From a checkpoint of a small image embedding model.
Model: 32-pixel images, arch gmlp, norm layernorm, width 128.
Data: trained on small charts drawn from random numbers, 101725 training examples, 13.4 epochs.
Rows from block 2, named by matrix and row number. Rows with one number belong to one neuron. Each number is 50 + 12 x the weight over its row's rms, rounded and kept within 0 to 99. All counts start at 0. After the name is the row's rms in percent of the matrix's.
# u: gMLP up (value half) (model.blocks.2.mixer.u.weight, 192x128), inputs 43-85
# v: gMLP up (gate half) (model.blocks.2.mixer.v.weight, 192x128), inputs 43-85
# out: gMLP down (model.blocks.2.mixer.out.weight, 128x192, transposed), outputs 43-85
u.38 085:65 55 32 62 63 37 41 46 64 45 69 47 63 31 63 52 45 56 32 48 55 51 69 62 42 52 49 42 45 71 52 38 30 63 57 56 39 35 43 43 47 61 47
v.38 108:57 35 29 42 59 61 42 53 57 51 53 43 51 63 70 34 41 35 37 47 42 50 60 47 64 42 78 43 24 38 61 68 52 45 64 38 37 38 60 48 51 52 51
out.38 107:53 62 44 69 44 59 32 32 53 30 50 52 75 43 56 50 57 79 37 51 57 51 63 61 56 47 53 30 53 61 55 35 56 53 49 56 58 29 29 48 62 43 59
u.39 097:45 70 60 55 33 17 63 31 13 68 54 58 51 57 47 51 66 48 59 42 30 74 50 54 57 60 51 39 31 48 46 30 45 49 51 50 36 58 43 64 16 52 27
v.39 099:77 46 49 69 34 64 30 72 42 60 32 40 60 67 44 46 34 65 67 39 48 25 45 44 50 37 52 67 58 46 40 64 65 30 28 56 43 63 66 52 47 39 61
out.39 097:61 65 63 42 39 52 56 64 36 71 38 38 43 73 62 28 33 49 57 55 26 55 30 37 60 39 61 62 50 54 49 53 50 49 56 35 25 63 42 36 63 57 46
u.40 095:47 59 56 59 51 38 53 52 48 46 80 29 73 67 35 39 37 55 58 50 42 54 53 55 47 68 38 44 39 51 45 39 68 68 42 72 47 49 38 51 37 28 31
v.40 102:52 31 82 55 49 63 58 68 64 42 48 31 59 56 66 31 54 48 46 54 38 48 21 53 50 56 56 35 34 62 58 49 48 45 33 33 58 52 48 47 66 35 52
out.40 093:57 43 32 48 56 59 55 52 53 54 50 48 32 43 41 65 47 34 62 49 66 53 48 45 42 29 41 68 70 29 46 67 60 45 72 40 52 71 67 28 37 40 56
u.41 094:36 60 53 62 61 18 46 40 37 56 59 48 52 45 36 52 46 65 53 43 29 56 37 37 68 52 49 50 54 67 21 36 66 50 35 37 38 55 38 51 30 61 25
v.41 101:47 49 81 52 71 50 60 34 61 23 51 54 58 34 60 42 58 54 53 47 46 52 51 41 49 61 54 47 63 47 58 39 48 48 41 47 80 37 38 44 62 49 55
out.41 107:60 49 46 57 49 70 31 73 48 50 42 50 73 59 56 43 37 64 59 46 44 63 32 49 62 19 57 55 53 60 47 49 44 31 38 37 66 50 41 42 91 48 66
u.42 092:60 75 56 66 69 35 42 45 51 61 68 31 55 51 68 49 58 64 53 53 23 39 61 46 71 42 46 54 43 74 33 62 58 59 41 47 37 39 47 65 38 67 47
v.42 101:49 71 38 61 40 61 42 60 49 63 47 48 60 49 38 63 43 67 41 40 46 61 57 65 59 38 49 57 70 58 51 62 46 54 42 61 31 54 53 44 57 44 61
out.42 094:38 49 49 41 43 63 38 41 70 67 71 59 59 35 40 64 61 54 49 63 60 51 68 65 30 49 29 41 44 51 61 39 37 72 54 61 62 44 34 60 50 38 48
u.43 111:39 44 62 48 32 34 63 54 53 47 56 57 49 39 41 44 79 40 61 62 37 52 46 54 36 50 30 50 49 42 56 50 41 48 29 64 69 65 43 63 47 45 42
v.43 100:46 64 51 43 43 22 61 40 32 65 50 52 43 69 39 51 60 63 66 68 40 61 27 30 77 71 60 35 47 57 47 43 41 55 53 49 31 56 47 44 44 68 26
out.43 161:45 56 56 63 62 50 45 34 52 53 70 22 62 58 56 40 52 55 50 47 47 55 43 44 74 41 70 53 52 72 47 41 68 45 49 32 48 36 43 42 44 68 49
u.44 105:48 62 70 50 31 24 53 52 27 49 62 40 61 59 27 39 46 56 64 76 41 46 38 48 60 50 41 43 48 43 31 58 69 69 47 63 50 58 42 48 38 34 41
v.44 077:42 46 38 52 42 55 47 44 70 35 53 36 71 49 28 44 62 47 51 44 52 32 30 51 44 66 46 49 44 62 38 60 65 53 28 44 93 45 62 66 66 48 58
out.44 081:63 77 50 62 42 38 55 57 49 54 56 37 51 66 34 70 48 39 33 33 40 62 63 59 62 50 50 51 52 45 42 61 57 62 71 48 26 45 49 56 31 23 35
u.45 107:34 69 44 39 43 34 68 52 54 49 55 44 43 56 37 45 45 55 61 59 38 57 44 51 56 71 53 44 42 53 45 55 54 66 44 63 35 52 35 71 36 42 35
v.45 060:40 53 47 54 70 28 52 47 51 62 56 43 74 50 39 70 36 74 48 46 36 42 53 58 50 59 35 51 50 43 50 50 49 71 32 57 44 60 28 59 51 47 51
out.45 050:56 52 59 63 51 48 57 31 65 66 70 43 66 52 53 56 55 41 43 46 35 37 76 55 32 49 73 45 41 58 51 30 46 60 44 45 52 49 47 66 34 35 38
u.46 129:44 63 61 45 56 15 56 42 55 68 72 42 55 57 62 38 53 55 54 46 40 50 55 49 60 52 50 50 52 66 49 39 56 47 50 60 40 44 41 62 49 53 36
v.46 095:46 50 35 36 40 44 48 54 48 69 41 59 47 43 39 57 48 59 68 37 51 43 57 60 47 47 29 34 63 56 57 57 49 54 32 78 53 64 55 48 54 39 48
out.46 156:75 60 41 67 42 53 47 73 45 55 42 52 45 50 48 63 76 54 42 40 36 54 54 65 36 56 65 65 29 36 45 52 43 80 48 52 17 37 52 64 48 31 54
u.47 099:53 55 70 46 52 35 71 34 54 52 63 44 67 50 63 34 47 62 43 65 51 38 58 59 66 68 64 49 35 85 48 46 46 57 37 77 45 37 30 53 56 53 29
v.47 103:52 74 26 53 56 53 26 52 52 57 46 40 51 47 59 43 49 54 51 67 60 32 45 68 44 56 50 38 59 56 56 59 36 43 31 64 26 52 54 54 50 53 48
out.47 116:70 42 28 36 51 53 49 70 52 72 47 39 41 47 51 52 53 54 58 83 52 50 28 59 37 38 63 71 37 36 52 46 29 57 44 78 43 61 51 46 34 41 41
u.48 110:40 61 48 49 65 28 48 50 30 51 55 52 59 54 51 37 33 70 57 47 57 50 35 46 51 59 45 41 39 59 56 41 33 51 49 70 26 59 49 46 28 57 42
v.48 069:33 52 44 54 70 38 54 32 41 50 58 53 44 60 47 60 36 36 59 32 60 58 40 56 48 69 51 09 52 66 64 64 44 56 58 45 41 45 55 57 40 36 57
out.48 075:49 45 44 54 37 48 46 31 78 56 72 68 54 48 39 51 73 50 50 51 53 54 55 50 46 45 49 51 47 52 59 47 58 67 34 32 68 50 50 58 63 40 54
u.49 109:23 41 41 43 50 44 42 49 21 58 54 32 58 53 34 38 42 66 59 56 39 52 57 54 58 56 59 50 42 52 47 40 36 56 42 48 51 66 48 44 37 46 28
v.49 105:72 38 68 34 59 57 45 49 55 51 62 52 62 51 56 29 40 36 54 55 45 58 44 57 45 50 54 47 68 37 64 54 33 48 58 59 55 48 32 27 69 34 48
out.49 100:56 23 52 34 55 52 40 51 37 45 38 43 25 58 43 62 45 26 35 57 52 46 39 39 49 53 36 61 51 37 30 75 63 44 75 45 52 55 73 37 44 80 61
u.50 085:43 76 55 50 51 39 65 51 45 64 59 32 53 42 45 48 52 51 35 67 52 59 41 34 74 65 50 48 45 60 43 39 51 73 63 48 40 37 33 64 47 47 12
v.50 130:62 28 46 39 64 67 54 61 43 48 41 43 50 49 58 45 30 45 52 37 34 52 50 39 35 51 59 70 34 26 44 62 54 25 54 42 42 40 66 50 46 40 58
out.50 083:62 57 45 28 26 55 48 57 52 77 44 69 38 56 39 72 69 37 69 83 56 54 14 47 52 36 22 51 55 49 48 70 45 50 45 50 45 74 54 41 58 51 39
u.51 112:50 82 51 54 41 40 33 53 33 67 64 55 58 53 41 48 36 90 56 56 38 55 46 55 62 42 51 44 64 72 54 43 56 64 35 68 43 61 39 50 40 41 30
v.51 099:47 65 49 73 43 49 32 66 48 58 48 58 61 40 52 50 47 69 40 52 51 33 52 64 46 33 56 57 65 58 50 49 59 58 26 54 37 53 42 66 60 55 47
out.51 116:47 56 70 37 40 58 59 37 45 35 33 65 52 68 46 35 16 35 44 34 47 52 41 38 45 46 43 38 65 29 56 46 45 36 60 48 50 58 36 47 55 45 51
u.52 101:50 61 52 54 47 30 63 60 59 56 53 44 73 58 40 43 50 69 56 41 41 38 30 48 38 48 40 39 73 36 54 39 55 65 45 63 27 63 53 56 50 44 48
v.52 097:65 54 82 46 64 65 43 57 40 42 54 40 57 46 67 27 53 48 48 69 51 62 53 52 50 48 69 50 45 32 72 53 37 56 52 45 64 54 34 44 58 42 49
out.52 081:47 50 48 68 28 64 62 36 59 39 39 64 54 52 25 52 69 53 43 43 55 64 55 24 40 47 43 66 52 48 39 32 36 44 49 42 61 53 43 40 47 44 54
u.53 105:33 46 49 49 56 29 62 49 43 38 57 46 36 48 51 38 54 59 58 59 59 52 41 56 55 53 37 26 37 50 65 33 52 58 58 58 65 64 58 59 50 50 56
v.53 087:54 61 57 56 64 15 56 38 44 28 67 39 46 47 29 29 33 64 48 45 33 38 43 54 44 43 41 37 48 54 48 37 45 69 43 49 55 38 38 68 28 50 29
out.53 099:64 55 40 77 33 55 55 56 49 43 38 31 48 42 48 56 66 68 38 47 36 54 68 66 40 66 64 79 20 45 27 53 63 67 46 47 35 25 54 62 44 52 66
u.54 095:44 57 53 59 63 55 70 62 54 46 73 51 60 35 32 35 46 54 47 67 67 43 50 39 37 61 58 52 87 48 68 34 39 63 42 67 52 31 40 49 54 37 38
v.54 116:45 46 32 33 60 55 34 44 40 62 51 68 47 26 71 52 49 51 59 53 58 70 64 63 38 38 61 48 57 34 83 56 33 35 64 60 51 52 43 43 54 44 64
out.54 108:59 42 36 55 55 61 55 52 40 43 53 49 58 55 50 55 34 42 57 39 68 50 40 26 65 40 42 38 52 61 47 73 72 35 53 42 51 38 55 34 63 59 63
u.55 109:35 56 33 57 59 57 56 34 40 53 59 63 63 43 36 48 44 58 66 50 41 63 22 39 52 61 34 34 70 54 37 46 39 47 50 56 48 35 67 36 25 60 55
v.55 108:47 50 37 65 46 63 26 51 32 76 52 64 41 44 59 64 45 60 46 41 51 70 67 54 37 32 53 51 61 50 60 49 54 50 51 47 42 32 49 53 31 49 58
out.55 117:60 49 51 42 48 66 44 44 50 51 42 61 39 45 57 55 63 45 58 66 44 54 28 47 45 43 36 70 42 34 32 51 33 47 51 52 49 68 43 49 56 49 61
u.56 089:59 66 59 52 42 39 42 48 37 54 61 35 81 55 37 46 38 81 52 74 31 45 43 54 57 37 40 60 51 57 55 29 47 75 49 60 35 43 45 70 39 50 46
v.56 112:28 57 51 44 54 52 66 50 65 37 44 58 32 48 38 62 68 32 62 52 72 50 32 36 60 57 56 41 70 50 56 57 40 38 64 50 46 78 65 52 71 56 40
out.56 061:59 61 52 61 54 46 64 56 40 46 42 39 59 60 67 45 52 60 51 52 54 50 25 44 75 36 68 52 54 60 44 26 57 39 51 53 36 47 42 52 51 62 41
u.57 127:48 61 56 34 35 47 54 80 25 39 61 41 29 60 64 51 46 61 43 68 43 46 61 69 60 47 53 48 35 55 82 49 52 49 45 48 56 58 45 68 53 51 53
v.57 102:45 54 62 38 74 55 55 45 54 50 51 50 56 37 59 36 52 45 71 59 62 60 22 48 49 43 54 29 76 47 61 53 45 55 57 68 49 56 36 48 45 48 36
out.57 156:63 55 57 57 34 49 59 81 47 57 19 51 40 41 50 59 63 50 45 53 45 64 62 54 29 56 49 76 40 27 33 51 34 49 45 45 44 47 56 56 55 38 53
u.58 097:64 53 59 52 45 25 40 31 39 54 66 34 41 32 45 55 53 48 68 56 33 53 75 66 59 47 32 45 42 53 65 50 58 68 45 60 43 69 39 59 38 72 54
v.58 116:32 52 30 61 38 56 41 45 31 47 50 51 50 59 46 51 61 56 50 61 60 63 21 36 62 55 49 30 45 75 50 71 67 46 43 40 58 63 58 54 65 55 54
out.58 095:51 57 59 43 44 65 59 60 48 39 40 41 34 62 44 44 40 27 42 49 44 56 31 20 61 58 58 48 30 72 34 69 45 46 73 27 38 51 64 48 41 69 58
u.59 095:56 65 61 55 54 19 57 45 38 53 59 56 58 51 32 52 61 54 54 63 49 34 38 49 62 41 24 29 56 50 59 32 53 56 46 55 35 44 46 64 37 53 38
v.59 082:33 51 58 40 49 38 67 67 62 47 54 67 39 36 32 52 75 35 53 36 69 37 61 44 52 43 32 39 64 52 44 68 41 44 58 50 43 63 54 55 47 66 50
out.59 056:53 46 37 68 52 88 59 50 76 49 44 51 65 40 48 48 46 58 57 57 38 48 41 42 37 28 53 39 60 49 47 51 43 44 24 69 60 43 45 35 49 26 62
u.60 095:46 48 57 51 30 51 60 65 13 38 46 50 44 63 33 26 32 52 32 54 34 47 37 41 61 49 36 51 51 45 60 35 56 51 52 51 48 51 39 44 37 33 47
v.60 082:46 51 32 66 52 59 37 66 39 67 37 46 60 60 64 41 31 59 42 57 41 66 64 60 54 23 72 64 50 51 68 44 39 55 51 43 24 38 35 47 25 33 39
out.60 081:59 53 53 63 49 46 47 26 76 39 52 52 86 60 42 42 59 68 29 46 55 48 65 59 44 58 44 25 48 33 60 32 44 65 45 63 49 32 32 65 49 35 52
u.61 096:39 63 52 48 51 23 65 37 48 69 70 46 57 38 42 37 41 73 49 60 49 61 50 43 64 56 29 33 48 54 53 31 35 79 39 61 45 49 32 66 49 56 42
v.61 143:54 41 45 32 50 57 58 73 55 44 33 76 37 47 48 64 48 33 57 47 69 45 44 49 48 42 30 59 61 53 48 72 48 20 62 52 46 77 74 57 65 53 61
out.61 053:55 54 64 31 47 60 68 44 54 42 37 45 45 48 42 38 59 45 73 69 56 37 23 54 56 40 62 39 42 57 56 49 45 40 42 54 53 57 30 39 66 57 47
u.62 113:56 61 27 47 31 32 64 68 41 59 64 49 49 49 57 29 67 51 33 60 54 59 60 51 45 79 63 57 40 66 62 22 36 48 49 57 55 42 44 77 48 43 22
v.62 086:28 59 66 60 55 16 42 35 54 46 50 36 54 54 54 44 36 60 69 46 35 32 60 61 53 40 30 28 59 68 62 51 49 66 41 50 49 52 33 52 49 74 44
out.62 142:74 42 24 60 54 60 48 69 38 54 51 58 50 59 62 47 67 41 43 37 43 60 40 43 50 47 78 54 37 44 54 41 30 64 52 42 30 30 49 52 52 37 45
u.63 099:43 58 69 48 54 28 84 48 49 28 55 24 57 53 52 52 58 38 46 57 51 30 62 60 52 75 48 53 42 62 47 55 47 54 65 75 49 47 43 65 49 46 47
v.63 096:55 63 42 31 44 60 37 60 55 68 60 42 47 38 65 39 43 52 63 55 55 44 47 51 53 49 67 39 61 50 68 56 38 62 43 75 47 66 27 40 51 34 43
out.63 120:40 43 45 52 44 58 24 47 33 70 63 69 61 45 49 36 29 68 61 45 65 77 43 55 39 11 45 53 65 40 48 46 43 34 58 54 68 56 30 41 53 40 56
u.64 119:63 71 50 65 46 48 57 54 48 62 41 53 50 68 39 31 53 65 33 55 33 53 31 33 63 57 48 64 50 48 46 32 56 61 54 28 31 47 29 38 51 41 19
v.64 143:59 38 41 64 42 60 40 40 47 72 70 69 64 40 53 59 53 56 57 34 34 60 60 59 23 35 40 61 55 35 46 42 51 45 47 50 61 23 48 44 51 21 50
out.64 137:54 46 47 40 45 60 33 66 23 73 46 71 58 64 51 34 46 61 53 59 46 62 19 55 57 20 43 52 62 28 46 53 41 55 48 52 45 58 46 42 53 43 57
u.65 108:40 56 50 34 50 44 56 51 29 38 48 54 32 45 56 38 58 64 46 52 45 38 67 52 52 58 51 44 33 35 68 56 58 40 57 56 60 47 63 56 41 60 58
v.65 101:40 56 26 61 42 60 43 53 29 74 55 57 39 52 50 63 36 64 38 44 47 67 50 71 48 32 44 49 74 46 48 53 54 34 49 56 36 46 50 54 42 59 51
out.65 110:52 61 41 71 57 50 56 59 57 49 38 46 50 59 48 50 62 58 32 39 49 41 68 64 53 49 48 58 48 44 50 51 55 66 55 33 30 23 57 47 44 47 58
u.66 090:50 40 46 69 35 51 37 46 32 47 70 57 47 51 43 51 21 46 51 45 48 52 73 67 41 42 40 51 43 47 49 56 56 49 63 64 62 53 48 50 44 41 55
v.66 114:60 50 54 43 70 61 52 61 54 46 46 52 49 60 57 32 55 43 41 42 47 74 30 32 61 57 61 53 57 35 63 49 36 41 71 33 42 42 43 37 67 48 42
out.66 122:46 59 62 44 26 41 50 48 54 57 37 44 40 48 30 62 73 48 58 64 64 60 39 52 56 50 17 48 53 25 42 67 68 46 48 47 61 74 62 56 64 36 41
u.67 097:40 34 54 49 53 48 47 49 40 64 71 48 76 53 45 58 27 55 73 45 46 15 52 71 41 50 41 48 64 49 52 43 51 39 50 70 67 55 41 42 60 35 53
v.67 140:49 52 54 34 66 53 66 54 61 32 35 67 25 46 58 52 72 37 53 57 68 58 35 33 48 55 48 51 63 39 47 57 40 36 61 34 52 63 65 35 61 53 56
out.67 107:52 42 52 35 45 32 58 61 49 55 40 42 30 38 51 59 52 35 64 47 84 38 36 55 51 40 37 51 50 34 60 64 65 30 57 70 47 58 65 62 65 47 49
u.68 115:37 60 44 59 50 39 45 66 23 56 52 57 53 74 38 27 52 72 63 68 45 52 34 35 67 36 56 54 79 66 45 43 50 53 38 48 50 51 38 48 47 46 17
v.68 159:69 36 55 53 46 52 27 55 33 59 55 44 73 58 59 49 23 51 68 32 35 35 51 68 30 32 49 60 39 34 55 52 59 31 46 50 63 43 61 48 50 32 70
out.68 134:53 50 62 36 45 37 41 44 40 57 57 60 62 59 34 46 53 65 54 75 54 65 35 65 69 32 41 46 38 38 54 64 54 55 54 39 48 52 55 57 63 53 44
u.69 124:22 66 73 45 49 40 73 35 57 40 62 41 53 47 51 40 53 43 59 57 53 57 30 33 66 64 34 33 55 60 54 50 55 49 58 40 67 62 48 57 44 47 42
v.69 105:47 47 49 40 78 40 36 43 42 56 62 52 65 50 62 16 50 56 36 62 63 59 56 61 53 46 70 47 47 48 70 54 33 67 46 55 57 22 12 39 50 55 53
out.69 141:58 66 45 43 68 38 51 44 45 47 40 41 29 52 47 59 41 26 47 61 65 63 49 50 59 52 49 42 48 47 56 67 39 58 78 57 20 60 58 53 37 58 53
u.70 075:49 43 44 50 71 36 43 51 45 64 55 63 54 37 49 21 29 51 50 55 46 53 66 67 50 44 40 54 48 57 40 42 42 68 44 63 43 37 35 44 29 31 61
v.70 093:29 36 71 37 53 61 54 28 62 28 47 53 49 34 58 42 62 29 50 56 57 64 53 37 40 51 55 43 51 41 65 60 35 52 54 45 58 60 58 53 59 49 48
out.70 090:50 75 42 48 37 55 33 49 57 62 50 66 59 52 44 56 55 69 54 33 61 40 52 45 46 55 36 31 34 62 34 63 67 52 53 56 38 48 48 75 46 47 33
u.71 090:59 37 45 45 51 09 62 54 59 50 62 44 51 45 52 32 56 44 60 57 41 26 37 49 44 48 51 49 46 45 55 32 48 67 49 77 41 47 33 41 41 38 40
v.71 083:24 42 30 57 50 32 28 46 45 44 53 62 35 41 45 47 44 50 43 51 51 56 40 53 49 51 38 30 56 48 77 41 53 54 41 76 61 52 60 60 50 41 53
out.71 093:55 47 52 40 82 67 44 31 52 44 56 78 55 61 47 42 42 49 36 52 53 70 49 57 46 42 53 52 38 36 58 52 46 74 57 18 43 54 36 34 50 58 59
u.72 104:44 70 59 65 21 37 55 55 21 60 57 37 60 80 37 41 39 61 46 38 38 48 69 45 60 54 50 40 55 52 54 48 69 43 43 41 50 50 50 79 30 44 17
v.72 066:40 48 67 73 60 23 27 52 55 44 61 52 39 48 48 27 34 54 39 44 34 38 58 43 50 28 39 49 56 62 54 26 57 61 56 51 58 34 40 46 43 42 48
out.72 075:38 62 38 63 55 47 43 55 51 60 54 46 56 49 56 57 35 45 34 15 52 68 62 47 53 56 49 29 50 47 51 50 45 57 69 51 24 30 55 59 27 44 44
u.73 089:48 56 57 67 36 23 45 62 34 46 60 39 44 50 51 36 44 59 59 34 30 35 59 64 47 67 39 46 44 54 42 34 42 77 53 49 58 28 42 56 28 47 46
v.73 142:39 47 55 43 52 59 56 69 52 48 29 82 30 53 44 53 56 41 64 40 70 47 39 40 49 43 34 59 78 48 38 63 46 32 56 39 48 72 69 50 70 57 48
out.73 058:46 39 59 34 59 54 74 45 45 39 41 42 43 50 56 32 42 46 62 56 75 41 40 54 55 54 68 45 47 54 85 32 33 31 47 73 51 61 42 47 52 34 46
u.74 109:49 72 52 51 37 23 62 39 38 46 46 48 45 53 37 49 40 54 49 72 39 47 59 59 51 55 35 37 64 59 49 48 60 81 45 57 49 53 28 71 29 55 36
v.74 239:56 30 50 30 65 57 43 63 46 55 29 67 39 43 65 51 40 38 59 44 62 51 44 53 37 31 63 62 68 25 54 63 35 28 64 44 48 68 67 40 61 52 63
out.74 084:58 52 41 29 47 54 80 89 44 37 55 48 32 60 48 53 49 34 63 61 65 31 42 52 49 58 46 48 21 57 48 80 56 50 68 55 54 51 57 59 65 51 34
u.75 093:40 72 67 55 35 36 61 40 38 39 59 35 47 51 52 24 49 59 49 57 31 54 72 51 81 71 38 50 35 63 65 53 35 56 34 55 56 43 52 77 53 44 22
v.75 126:50 60 49 64 59 48 65 52 55 34 65 34 59 66 42 32 42 40 44 47 50 54 39 36 62 70 68 31 41 56 52 51 58 58 38 50 45 30 47 51 48 41 43
out.75 065:55 57 60 59 45 58 17 44 58 63 39 40 67 55 51 62 59 60 50 35 34 59 34 62 31 29 50 28 51 25 60 40 41 57 44 69 29 62 36 53 64 38 63
u.76 115:50 76 52 49 43 31 60 47 52 64 72 36 57 52 51 44 51 62 78 48 41 44 40 56 53 51 31 43 45 62 49 48 52 53 38 59 43 60 34 58 37 57 37
v.76 123:68 46 51 41 41 48 47 75 43 60 51 61 40 40 65 55 25 54 53 53 50 44 70 64 48 33 57 68 64 39 58 58 26 45 65 55 41 58 53 62 53 52 62
out.76 126:70 72 45 59 47 45 56 72 55 57 59 52 34 55 53 68 53 43 60 36 54 24 64 79 43 53 45 67 43 51 69 60 69 76 48 65 32 36 58 61 45 34 51
u.77 094:49 61 58 41 50 25 47 57 41 44 57 55 50 64 42 44 53 41 69 60 30 50 46 55 57 58 46 30 53 54 31 49 40 88 45 51 40 56 38 66 36 63 36
v.77 077:24 38 53 34 44 52 54 50 44 44 40 58 44 45 42 58 51 40 52 61 68 70 43 29 54 47 51 33 50 50 40 63 49 73 61 57 47 69 55 51 58 64 41
out.77 036:48 48 57 52 31 41 81 31 54 42 48 48 47 57 38 66 47 41 43 44 48 38 60 39 61 68 48 36 39 51 39 38 63 57 66 57 51 55 49 75 38 51 36
u.78 099:32 93 70 57 46 19 43 48 37 45 78 41 46 52 46 38 58 57 61 58 47 61 43 52 66 45 58 42 51 56 64 52 48 63 53 51 35 54 42 59 48 54 25
v.78 116:38 50 52 48 57 50 59 56 37 49 65 42 68 73 41 29 33 44 39 36 51 50 30 38 54 81 66 44 57 45 47 55 63 51 56 61 41 53 46 50 13 39 44
out.78 091:77 65 63 42 35 34 57 42 54 72 46 32 40 64 21 74 71 31 52 59 50 57 49 60 54 58 36 60 35 26 49 60 47 53 66 64 35 61 50 61 21 27 39
u.79 095:49 60 58 47 56 32 60 40 30 39 63 28 55 36 40 22 46 60 69 53 34 37 35 48 53 46 45 26 65 46 61 33 50 49 53 56 51 49 46 53 35 54 35
v.79 164:37 55 54 35 45 40 64 71 56 50 40 68 40 50 43 65 61 30 58 57 72 51 43 43 58 59 38 45 61 53 47 65 42 40 62 48 33 77 63 60 58 60 36
out.79 077:46 44 69 41 43 67 51 69 39 39 29 36 48 54 42 44 46 49 72 79 50 49 33 52 49 41 63 41 49 35 47 60 35 45 36 65 68 61 35 38 76 47 50
u.80 099:48 62 40 47 45 13 72 45 53 61 63 42 60 65 31 52 49 65 47 60 50 33 60 64 62 75 41 48 45 59 42 34 44 65 56 73 34 38 34 61 33 53 37
v.80 095:53 51 57 47 59 61 34 57 44 44 49 43 55 48 68 34 50 53 39 69 52 58 75 65 48 41 64 57 38 42 76 58 44 59 57 51 60 45 31 45 54 34 52
out.80 061:54 48 54 58 34 53 52 57 70 64 58 46 53 59 50 60 71 41 40 44 30 66 46 52 48 63 66 54 24 45 44 47 43 64 47 51 48 50 55 76 38 35 50
u.81 098:48 68 49 62 47 40 44 29 46 46 69 39 76 40 30 43 50 73 56 48 31 59 49 61 45 51 38 55 51 58 47 30 50 63 41 73 40 54 31 56 20 34 44
v.81 109:46 49 55 44 61 69 54 67 34 50 51 33 59 78 56 23 46 53 44 47 54 58 33 45 54 54 65 44 58 54 68 40 53 41 64 63 42 43 45 32 43 35 57
out.81 074:46 59 65 44 27 30 65 64 46 33 26 37 37 64 30 57 41 42 48 34 34 59 43 41 53 61 38 63 56 40 35 64 58 44 51 28 52 60 65 55 32 41 35
u.82 095:32 58 48 51 46 34 48 45 55 59 52 57 43 38 25 51 48 46 71 46 51 40 47 50 52 52 26 30 75 34 54 55 51 66 52 64 62 75 46 70 47 38 47
v.82 087:27 49 30 46 33 66 54 47 47 58 64 74 45 40 39 60 55 40 65 48 58 37 34 55 37 50 29 51 66 60 62 38 52 55 49 57 60 60 58 56 52 44 45
out.82 110:67 56 50 50 44 62 49 46 44 69 47 28 43 51 62 55 59 50 63 59 40 63 50 64 55 37 61 63 51 46 52 41 34 49 44 64 47 67 30 38 36 37 49
u.83 092:23 67 76 65 54 32 68 48 48 33 61 43 53 58 49 31 62 56 40 57 46 44 48 44 66 73 39 38 34 78 65 61 48 52 56 46 55 47 44 73 48 61 29
v.83 057:60 73 57 38 62 39 40 58 50 48 49 37 39 43 53 50 75 51 61 49 55 46 53 55 64 47 47 56 53 66 44 60 45 35 58 42 37 64 58 64 70 35 48
out.83 061:65 51 74 56 34 45 41 46 55 62 49 32 57 66 30 53 61 57 33 46 47 62 44 44 53 48 55 65 43 24 27 41 52 39 46 48 48 47 56 52 37 32 38
u.84 108:38 64 53 43 62 29 57 35 29 72 56 45 57 63 53 31 49 68 71 45 36 53 31 35 59 36 46 48 61 71 53 43 61 53 48 52 32 56 56 37 50 61 36
v.84 084:59 50 64 64 16 65 49 52 60 40 42 47 50 70 44 50 47 72 19 62 30 48 59 37 48 44 71 74 39 57 37 38 59 49 33 33 52 26 34 63 51 52 55
out.84 087:60 59 49 53 53 67 31 47 46 63 68 61 65 65 52 39 53 63 41 56 48 53 46 61 64 41 64 40 53 64 83 50 65 71 32 48 39 54 28 54 75 45 64
u.85 096:40 60 73 79 43 37 51 38 58 38 57 52 57 42 54 46 60 54 40 45 42 52 61 52 71 50 41 42 66 78 62 37 69 59 33 43 67 39 38 66 60 50 51
v.85 081:48 42 23 41 71 72 46 51 37 50 52 66 35 46 61 55 45 41 43 46 70 62 54 51 35 28 72 58 45 65 64 52 41 38 75 50 23 43 49 40 59 41 55
out.85 085:57 53 36 58 74 37 36 38 56 58 62 40 36 46 67 58 38 42 57 50 62 65 38 55 72 40 40 42 63 75 61 66 70 50 48 54 37 53 57 55 51 75 66
u.86 103:47 65 47 59 32 34 41 46 50 52 56 51 63 50 26 58 54 63 36 59 43 58 46 50 56 63 34 40 38 37 38 37 47 80 35 67 49 32 32 57 48 37 33
v.86 127:55 42 46 47 65 71 45 52 43 61 45 38 70 65 64 16 46 60 63 59 43 59 27 52 53 43 67 55 60 37 72 41 29 51 59 59 63 50 25 36 45 25 47
out.86 100:51 47 60 55 57 38 60 56 53 47 67 54 36 69 49 53 53 45 60 27 44 51 43 52 42 48 34 62 40 42 36 60 71 53 64 29 58 49 66 56 40 50 56
u.87 084:32 62 67 75 18 40 60 39 38 44 56 52 57 47 34 31 50 59 43 53 52 55 58 42 52 44 43 50 55 53 43 37 52 54 35 50 57 53 40 71 31 42 34
v.87 078:32 63 62 46 30 34 51 45 44 50 55 47 37 53 36 44 48 35 68 46 35 63 44 46 56 66 38 36 25 63 44 59 38 50 47 38 58 51 32 54 28 41 31
out.87 074:47 53 49 72 62 49 53 58 58 58 51 39 59 68 55 60 51 30 37 28 72 55 50 49 53 41 52 26 54 46 58 50 59 54 61 55 37 29 55 70 40 45 59